{"translate": 0.06, "loss": "charbonnier", "noise_std": 0.6, "weight_standardization": true, "upsampling": "nearest_conv", "learning_rate": 0.0027, "max_grad_norm": 1.0}
Rows from block 5 of a small image denoising model, named by matrix and row number. Rows with one number belong to one channel. Each number is 128 + 24 x the weight over its row's rms, rounded and kept within 0 to 255. All counts start at 0. Numbers have three digits each.
After each channel's rows are labels from the 100 images, of 14976, where the channel reaches its highest value: "lies over" is the class under the peak. Only what is clearly more common there than usual is listed. The data: numbers of one to four digits printed on busy colour backdrops. In brackets: how many of the 100.
# convs0: first 3x3 conv (model.enc.1.2.convs.0.weight, 96x96x3x3, standardized in use, each kernel summed), inputs 0-95
# convs1: second 3x3 conv (model.enc.1.2.convs.1.weight, 96x96x3x3, standardized in use, transposed, each kernel summed), outputs 0-95

convs0.33:125109178126115010166139150116133120121148133144136138153152124101138120192112151129120106109094133106120123108103133084159115128101123115146142135172130125128126124100113150118097107107142123155099131155134154128123079119105114108150158133091140119106134167121135109139117115128143089124
convs1.33:143169147125172143118113132130151092164115171132110094143122127126120143124131107139095123179131129158092126140124142123118157107111118123094102152144095140126112141174141168145154177116098139126140115105128149142068148127165101157093165146142157163113146130086114148133125119192127156135
lies over: digit 4 (30)

convs0.71:147128163122151109067159125108076120107133107116127128127150130092140115157133146135137117153130162108132115152130089158127135121135119130116111081110157145151118136117133138127108098109097138137050148139111154129072106146113094112116155145056142111149111099160141114147158130089154119106
convs1.71:129150118118147140118130140150161106132137142156109090098162166160126142203124131103097109102130117188129168140117114117142140111139140148095102180165105139126149148127147122151116128146141119127149142112101138111143140101125091141110153173177166135178104097133104110120129097154118162142
lies over: digit 4 (64)

convs0.22:094097118133145120145087126125139106149122145166109126085100144104162124142097136138109131146122115163146130176152126118112113086142085123129106147159133139133114094164107121123139134153112111092095149095135126116150107123141169131137156127095208121132165125125104103166140195136136093130
convs1.22:108174172157142152145137114130112100145124139107144153129122177094143176095086119183107109139132120108102115126139125163115138146132134115144151160119118090119131119149121110171125125117146152151170175138151140117135161132096098155146142136124069146149124153157184150119139091101126132156
lies over: digit 8 (68)

convs0.32:113113141113145113158120130131087161119131169106118159137159154103170133113114109156142120122148107155134124144158115126089114122203101156127129145150131124159128110132144147113129137136061143080099177117102120075104130127105071094109110130126112145101152122165142147142121134155123102110
convs1.32:131136124143097138107147128156096121135128165159139127163097130123139171124163176099050110134093139118174126118142142133120083137099141164134112132099088146116169152101147116100143131148155157136151178142120120122147129140162160123122119162108105129114099137123130133161101120122133168177
lies over: digit 7 (39)

convs0.83:118130135136121126098134136103112121117184132107110153115096124076089126125122089135102070131157110126111143132136122109107170104103118132142110170121126100128113092127086127183109119117092095205144110100183137125127087116120113155159137136155150124135150114136137170138126133136101127127
convs1.83:157115142127134150122123112118143115135104111115130132206116110122148123126150157115140158124108155147113125134137121107116150145168144139122143143114122143116145147119184148080158104102113055086120127099076129131122188133162127121133095127151120131101099135078171136135176113124150139143
lies over: digit 3 (26)

convs0.29:134124158148130086121083130136137132143082072140153134126120116099142114128130147129115147107135107116149106121141124103148120137119120132131119147146150141130136135151113112147189137092101145142131139011116132116055180128140123149142145127139132129099151154106141117155124117125133096106
convs1.29:123140088151128168128123130131171154127187131134116130103146161152103104137116120137129076153124133164122149152127141152145124121105138119113116137126112108181136143127104156114078171123107133132135120213161142141133061153127116127106159148116129155145133110113120124109119168127143180136
lies over: digit 9 (44)

convs0.66:140124169125153098127101125150120104063137110145110129132173109149119153143145141123113105097064130133133141130107120120089141105090129139145163186162113113134137120112098131090150177114101109092138143139118116161086092118074130135165123153161145115125155147126133149114148107140146127157
convs1.66:122145159161131127110139138124127134126122155151142142111119130115095134154128123134108161167128132157140120130141131113188128131144111129113098145118107119157108128101128124147092095160132185164138116140188185104146079112148177095120138134089145173162145108165117091136118142124072125122
lies over: digit 7 (31)

convs0.93:138134119102124096129159141102132175111129169141120127143084120123124117115113140123132109143140112147129073145234117112117141125127137094172112161124117133155130130138103100133126157157126124132089113066126105124134131127114148169160098128132132099123129146162135104132139136150106074166
convs1.93:078107152147125110119127124136119117087127153128130125114104141120119122151106128134138117151136119114103063109122020153133139121108114117091131142132140138118137165124139068133149124115122117127137115162151100145135114121139133115128069144160127132139118144095142172113112111158155190110
lies over: digit 8 (36)

convs0.44:131077146151125115197138149116132095157109150113135164123096115147158156137132124146132101125128111126115135139126129108111165094144142129139113101148120136114131107148117152086132152198084164130126146118123120119155090105118122096167161116147111183161115140126125124108153095160080120165
convs1.44:117210144116110143105134124143139100150152155121165129168100113111163151120139145179087137132115125134114104117131144169156125170130128128086094133131114133153106119143149112176126176114162159150136119153178133150136144146137165152123153133117123109108123161135117106141126146161146181112
lies over: digit 1 (26)

convs0.95:128142139141168149120131135120158140141164109113104123082091155102133107121110160116152106114106138120109121155133109131109159075121120150130117153136110114119121114116177154072102119131101181113169184108106136138165118133124080123103130108079122122105144132110139090121161085144093155122
convs1.95:125139157131130116125103149132153139137111154123119115131150128144163140135122140119077155094147126155142113108139164136127076159110139107130083112147096186144111131153080098140141189133128176156186127126112122130120142127146174162074132112142114123148149140130080108143092149133141141111
lies over: digit 8 (54)

convs0.23:140146110167120116096103160125155155174110112147133117129121071109115145095146131135128117154138079149118131103142113118126110142117120115100105156092148133118136138149092124147173109135078109131111161148133044131131127117086132182118110145126098127167136149131135102145075149117099135122
convs1.23:126104146074086134104151083128088094100111154163145155091166107144120113145156106114074094108160138134081137119132150133113138123160127124144139124127128151168114153097112157153115156151121144123150137138137141081130129151111150062127113125126147120130095122153148129123173166113104112109
lies over: digit 9 (28)

convs0.65:115128137164108113105138129147136114052146117144108131125103139071120154126137075125149073128125097144106146116101104131118157085134127147125175137109122107151138103108131140148141147150127167133155124125141121092196122129120116122148114146152138120139168100134132153104137111146057162134
convs1.65:103086097097148081112157117117088138111144158150119155113109145094098123152131113103123129160102160145146158125141149111137131150139133154119120109155148097141110115104146097147075109114142096133105153122133123058139124126144158133156161127124131127160096112157129124094125120110043134141
lies over: digit 3 (49)